Weights of a small image flow-matching model.
Model: 8.18M parameters, 64-pixel images, arch dit, norm layernorm, patch size [8, 8], width 256.
Rows from block 2, named by matrix and row number. Each number is 500 + 40 x the weight over its row's rms, rounded and kept within 0 to 999. All counts start at 0. Numbers have three digits each. After the name is the row's rms in percent of the matrix's.
# ada: adaLN modulation (shift, scale and gate of each sublayer stacked) (model.blocks.2.ada.weight, 1536x192), inputs 48-95
ada.701 106:477514514533455486526445520477464554459503553490537560447497551459507466544557563495492463482404483507514475496457464516525508492480403527489410
ada.702 091:496473436493508533493540529494501531421489443488444513574482544520451493472487522451501522531479439481424513509498498485473551540477497469452484
ada.703 098:530452517493454492487492568507555454534509516486417422565507477470490449516516548535539568476496491498539565474458475561433516513513475478444538
ada.704 110:445621504424544478519529541518505544514437529473493506476503534504555550518497514453495534536470532401492476447470522520480555535521483489507465
ada.705 102:512440454505483393444507434515456438514453434502434509462475485462509550469421476491444470510514548519436500576592418508477527476513486568485439
ada.706 094:506516508515463509439520502479545506469494505498503564536515520488482447453495404482531505553552554515558546502544521495472486547497450462462526
ada.707 085:501467496542421507519480487525463528502453509496386471459495460549513596534510455513522432459490484458523532545427485471483509514504431479483520
ada.708 073:499589572551476471483511531505544511428480537497523550513483572497440548553469463504517473519532514492500545581479530543506522508500528503535511
ada.709 077:467445473461530442569507585496588473392578546512472486464361427476486469556519544502480552495467488511520525492446533479504522529496493529512516
ada.710 089:463474474446507489503475479521520533499382567459497525488532452593469516497554498464439512591519488500463515474508513517479509488533533512517484
ada.711 088:531554517510503477514482577473479430429455490519451516522509534541544488501542508538482456516550510470506536443520421486533505511475477516512577
ada.712 069:574504430433457511518520543500410496497593470474520603503467534514539533547551480433496472444504497480453486477522538539514399466507466474484522
ada.713 096:446422541497576438509564453528458462551539458493530463491481585556519511449530476486506520565503461539520533488460536487577499478480503495496476
ada.714 082:453454486447479522531568477469562580514596493506497594496540561419527495535529477560488519485496505452515530463461526524468487544493504554526502
ada.715 063:536502445469498472445489537498494392421584465502509500473474476570495506509527551456464542492523512488502525489561529484491427511500456518402581
ada.716 100:480577521468461494476455500482441450521501459482469465479520543503550528440517502568525470475469485512508560447471406430505451544474564446459547
ada.717 089:560489449488477493541437452495456395528567524495518509455554495434509499529458455479509485612515532577443545513439481486533539471481540527520518
ada.718 104:537551621514478477533544504487502468506470529512471478492534525566515510515506474454514485535500512490536518538495530499498489549475502533539482
ada.719 086:507574518515566485558480493496480561544503565487536505509474515597530527503491604568551500498405485488544501404499522536495532519478524508541467
ada.720 081:502538509511580441456516529492510525481515505525429494531519500397595502513465508540591466493470529487478505494450377503532494483500497520489442
ada.721 073:557422511463501547424465475497462416481535554489572486545579548476560439416553536508528421476475528534570534545481534459503448475503432460513540
ada.722 087:511541527514497540502537570512411530488580477506517468465470522570484475477482514492581382465481468490461532538478513526523525457509503486531503
ada.723 077:507533493580493516530463455497484532436548505476521415523494404517476473488479573525480544437495551429447439527547499468509561476519553488500565
ada.724 087:517523512494548518443546402498469540510492509475567492502506479552479511507553535506440542481459487425507501501535490477482501443526545513547487
ada.725 107:510451521482491507488516430489531477509523554503538495493517538495477548557506465453575484470488523573489520477478487463501442529478500461454514
ada.726 090:451465535512519591478556474508521507508505451499497593529512476516546472453488582504457512563525510527500541485501517531508498523487451494424533
ada.727 093:520429496544493474524497455446447447507532479495457516480416489475501464516491530510519499551471577505452493472475482479513535489495564554447530
ada.728 081:463450536497546565480578524502529396459495582525503473538486542494470512544445506584426448550525452486568513535584464465508518493493436451484539
ada.729 074:511508476469566510536526478506542455458553472510458484506505523493485528507443598518447552532524569412556456478476547512495436478500526518589445
ada.730 102:474496470540459498535474598467583530509504507490529501479446465579524524527449428483491584563420468526463506452472448590520592492507457529486434
ada.731 090:505476501457428517482464429561480486520460516497492538500499548455594520483523463543512519530477396517515501472433497499481503512463440520552428
ada.732 076:487583539426478395532512429522469537557475480504551555534502528572486504442484495544488470541516513430425436436592486533479518481485481496508537
ada.733 084:532571474519458503542487525515513498475440452504459466545539502430469514505514574529467535448481536458455506484395560516472511484507532450572504
ada.734 096:556473477543523578537499569500414542525439577463496456489439445484526463517433574493454458580447616440494534551512550479531543510510533461543563
ada.735 064:490532465564520528575526525510494586534507501493474595469500473467532552500456514469545467539565516510496520497460453477484505530514491510443504
ada.736 094:484475529535474434513487602471447501498436532492517429475436523500465449422448456540483473456518535445516521541437531538511501457486547520469497
ada.737 069:450501425567564395473480480486506588521566471515432467532540452465567501454532522484524517480468434462542472538377523511455462508499545532518486
ada.738 062:527459439484484505494470550530521468462541528492564520481475490451474450505473525471522495475514537473501417507443480523514541471497469522519517
ada.739 074:499505529462473427454500443506464501470480442512528403490436460510506484499473418529451457533508468550426401491512558544508535498495478513565525
ada.740 029:506497539443541504503516525481501501522513481577499445563438532482511549472485538565539482484477512462496518495506429528507484517452455527523531
ada.741 097:531466437491530567481470480517537477453591470478516501537472434484490496537415577458468461508545554512451519517521558484485527455532468469464453
ada.742 067:479496494492489467483519536495513444522483577488460503553573551480451535495487486466498497500437481506609563487466506498491596497498568475526491
ada.743 092:485493449524465489462492454550435502413537426526436487468442526547456439516571498494528522528450486463556471548493542524517541496468445455528546
ada.744 095:454520544528436492468470447524471510479442440506419530539526526510493510554511525549510476538508448471542452563443484518444479508479466474516527
ada.745 093:513475448505517459553557541505463576413424450500485521499479484547503521514500512496546469497536476536503538523458479542502559469500480440539480
ada.746 107:536551479489466469590431494535496490461475497474486509516454446562487439448460451478512558507474424501521382459462473524451536475530451468506554
ada.747 074:540503476464483522411469551463489489485530519511547581488446524530502524526488561505480442503567477563427541514540471481498488502494522457451515
ada.748 080:547506516503489496514440456469469495470519546491429501449522482519498477457491460467461477510507584511510540548493627485461454520509487535461465
ada.749 097:423521500480502481552544494431479500498518492499528490497497482581512460536521449436421467520519512436508528440494492540436445460470572534463424
ada.750 093:460531538450486474494534473504459469574476447466423542509494481552430597458574486568506500479518531433398550515531457559505550513497492454503456
ada.751 061:455477519448500396493429469508595554515552497515445412505538558570541501503522534523515471493513481567491487448620487487504522515485512561529526
ada.752 078:476514522477513492476518494472507543457537499516515483523515526442452530506488469558511516495593537463515483507529544432529392492505483496487499
ada.753 089:551569431498511501564552547520531545462451543502501498454472494497476466551501477506472493488553571469526503462463491549468553465522574484549508
ada.754 084:501522534480449532512480481502566534446461497493506438435587399482474463541519508515454611467438474471482458509475536472502598477517451522556470
ada.755 088:437517459467481536507525507541474473512461522502535489489461478440506461500469546508466466435488387433449548491525467483480434491502470468551489
ada.756 078:511563515527549405453476541507491503486523490479436503518442491516475412457516495428448478440508575451457462498495553503501543535497486463597509
ada.757 094:552582458569512484458475579474532538522518434492529583528511487522529582478468494538467531443560493480482463509495430565507545467508579522478452
ada.758 056:450575517467461560541525476526468588471509512483467413501424510463540505535484528446470496507527499509466482528490545521488491494513458500436488
ada.759 103:439461473532445495554532537546495458503547496533496484505530532446438493601503510518512507525523453548524503571535543515461548514520504520499560
ada.760 091:462476581512511523527544435432470482498486445470474424558496471517479552516521487472552529439490562526524548559587480431497488532516507405497478
ada.761 099:446517548523550490549512455485549467459495519482498497493430469491506436497562469445499475444458513498504520476400507574514495544513493452480470
ada.762 092:516411535496487465482426562475453531507503527464605514534518390496478536574403503514490520512484446524467557460459542519522526491472544558453453
ada.763 099:531515456488525530523514613496509476492471465553506500515518532461470485541472493525469503507431421403501423529451465484473516505498614554487488
ada.764 099:537483504504547510576467435484475523520518579542506423530483466591472468421511465491478559471467541548470537570581493553496502541486552537434577
ada.765 090:478564516503495486520529497446460544529467540472503522507503460597451492451565487532518561447523454511374460511491536552493542526465487459463462
ada.766 070:512519457499535469500484437510495439524436504521520452495496600485549491499560548553496442443480435473445444475452557513499473519490522509511471
ada.767 106:508516478543513442516449440515542527441472557517535521460542536513538495520487467512510451549505485532496514540541489540499514446516482491519600
ada.768 096:459552496445474474485571479478515498522486523477492528475404454481514562513491441492460471511514452438543499429537587551541569515454502542449512
ada.769 096:527422428451543471526513575535493459523564483527372561481532446511477533508437492538504496490499477465494513475493504570491449427492566482480485
ada.770 102:484528539574474475529555423526533476507534413500505475516482483475550505460551497458540467434498533540422401473440491455531486542527519450473484
ada.771 103:419474525395478437487519516494528422539557507443581489491486439551499531526466563551497496472417536512517519548501454496460524533515469532499501
ada.772 099:490557512458489445546562590486455407543498487511532440471544497499552520498555538462487521493501413480410474468535584498502525490544532502515550
ada.773 104:531433501580502446451571508534581424493445492467414490519429554468458595580531490464501489510547539531514527509488532431532476526529488535506517
ada.774 096:464501444477462433468546535509563448537473468471450467470549477478483529449493520506495532585498534520575524420502479596498423591485410520540494
ada.775 098:514457527494452472480487529541484519500404490470498565507437533585472441576491502521500459490486567476535584468488495552527472490504448476544576
ada.776 109:594553556472497540500430541459494538444426448556511488512538465487557446578545502560546527522479467454457478490526577537535508500451458478478496
ada.777 106:497504429430483524465489572460479513452491541485508477523440503509472458532515483464563513451533506526410561562545521473502530601523481522515549
ada.778 100:522534478547467518557494531449473467458508515534539504487458448532574519544566449530543576555523473451506512498529544509472512506523532512492443
ada.779 101:541529517560445473546518481531540505531446441512596513521474488551389517480551493473501520494496470457523481427442472545512560486518578518510437
ada.780 097:502551537541469563551462482509460456481475461483552464545474454464486487516534477505492488546526491506541469475473430545484595479495477520532505
ada.781 106:534461503506553522523485534539482488479447484464457423532434432472483477508490517446525517504540513488430470505520509499423522509518520468494470
ada.782 107:527448559546454465519535471488542533443466532456511490518501547499522454456460509459492488513614537403510497501463486476494498472451522516534519
ada.783 116:521524569519485516441449469503521363480479528568537530497548515520463481538526550492489521470440472517436456444520524471483515497491524471437500
ada.784 107:506468439542519492460494511508504496472558461538504473536521524535490512480543472530456506439495523519456558549537543501575463486508551543504429
ada.785 103:531515555502528484467523464470518517452515550538511415496554535482502500531505593440544484517472513516521516526472443491536523495474514502528544
ada.786 096:470527409548480511438441508560508558476564451457500503483435506492516498486516503465516493441490509536486471510507494529516466488431558472516475
ada.787 104:464549526475494457523497551516479545468427518519520465539508520590538583517537494520540542479553525476474480490536456548520524524553548469510468
ada.788 106:538540447551491519472445487549486466394510451491486537511489458465528461427458546494449472509536557489548458468518527485498561544485456511485517
ada.789 102:470512525528551411428431496494471551539436492539536483466546478483457470544475539429490523506440443485414542451470492544488481535537508574592562
ada.790 097:483471481551508493454494438578512517433493447551514508484577518493528413468485484467481496562441510524520476445492473495454538560473468405539548
ada.791 087:482507415597477557443464505525524507514463528538467454439482491465495509529519436527566519495496508548515510497479533526550501473500624544456478
ada.792 103:525427466489498553481442492483418533538511513443455521540539445421535538498533536481471447516462483391532483505506552513505526501489551533539536
ada.793 104:515464560590550487538505448478507516459549451475476519500491537568465447551407422461542576484534515540476481487533443459453615537539437529478499
ada.794 103:568473549426473566491543561462558525486457513482534499475461475559463505489422560543538578501471524450521566538458500562539501503498488490484470
ada.795 101:538592476570496468443514462474495513528420554482533509484598569605478470480551488507523501512495567508525527553485507523492538488489466493531517
ada.796 104:466459523562435521414432603483489561458493488527563543403504540543479453476511487504488558519459453504549506544536470490488492498495523470540474
ada.797 100:485540493474510452520468456431519483544465523507572498510512519528541554480477477556498559471444464453532502473461533511554449539529545564463528
ada.798 101:551498477513514487481569489451546466520477561454587516541558463536452488487499532516551457524521559477513505495534411524492508482498416466459512
ada.799 100:507458514451500541442469533439536526482517576543486447509453534494463487539525520459503531511526506528563510520444530555459524456493429528472528
ada.800 104:511587429547429483525492459467474511528516435494489481512488513459507560504548506471540474541468440540526541480473439526544461500504473478429491
ada.801 108:501488488445473376437595460489522519531526500574437469473484484501558561523543492447494450500528503514522489582486492491507582546461485556399511
ada.802 093:535511458478445449498462450543519529512519503511517418520554414553495507464546484529490503465509447433537549567519503531453544491526509533524577
ada.803 108:498480515499427416486533523540519580478455475496498483507469537544536555520511576470492497505448500478508509572566459468501508519571478523508460
ada.804 114:467492493495493485531539469520492510523516466517498469535446547445502543469507524519527456440544419490535545446458527520563426533520539481515505
ada.805 105:579492539485497516544427568483497494498423568562559496493542545563475528481525421515567508479594563514546490548383517552423479467508543525531493
ada.806 100:522509496474504418553573409500463468492412506477518478488548471472488500559469522467482529551520533537501549513545502526497592479475437526510493
ada.807 102:551466487502488512504458446532522537470479556479507481484521546518432472530509532492465479473466487495569444453505502482475469524488515541524555
ada.808 110:517500546492480485488442463475532496478495511552570542428526497534488459525488541448454518492511522494411444457514486468490582520460453452425490
ada.809 102:523539463504522447474501568485505527484542485501530459571590470427460497549531520565476464583517593479467462544495523486478521532517493568529471
ada.810 107:482495489562537508483428539441531450511478453486485452473509546469530549509517506543565483480544520506527486458416504483530517505547480454525440
ada.811 096:477507496495430456507533547477482477466530512493473534467459487425585455483496523501455565535503521474458563475480488505516574438468508502459501
ada.812 111:518483447501489481470500500544422566505573463556476547489481463465461481469497557501483482528427449445516433503518461498512518510475597529510523
ada.813 110:446477491506501491502438531450432554499499513546392530461474524488476511487557445582470570469482478471456438421537511489492541507519488466501542
ada.814 103:496493484453533510530438432566529490457512430490507522418535558531502458502583412509525478537631527447539468459502491530480509562510518503443504
ada.815 099:565550493497536433465531543505489539535527564526490504525516471451502499448544571508468460479487493538531455433498512484548472527469516522475548
ada.816 111:530506448457495426485516499529511453486484512449501566512451551514536461485449464518543497498452510416500492499522554412558506536498504504514530
ada.817 104:445510504520476475507521546520449501437470495472518431518572429500553449507511527494527471565564501442483507470506527554528504496496565519546530
ada.818 110:555473521549528482471521427429527530526515532521471540486492484453511510534533493485511482554494561520529510474537481569557443513484583451513496
ada.819 096:552540511576502596502558534426519520502483460515464513450563590561534545497519569506509520530608483534542457494499571498470394487512560529475486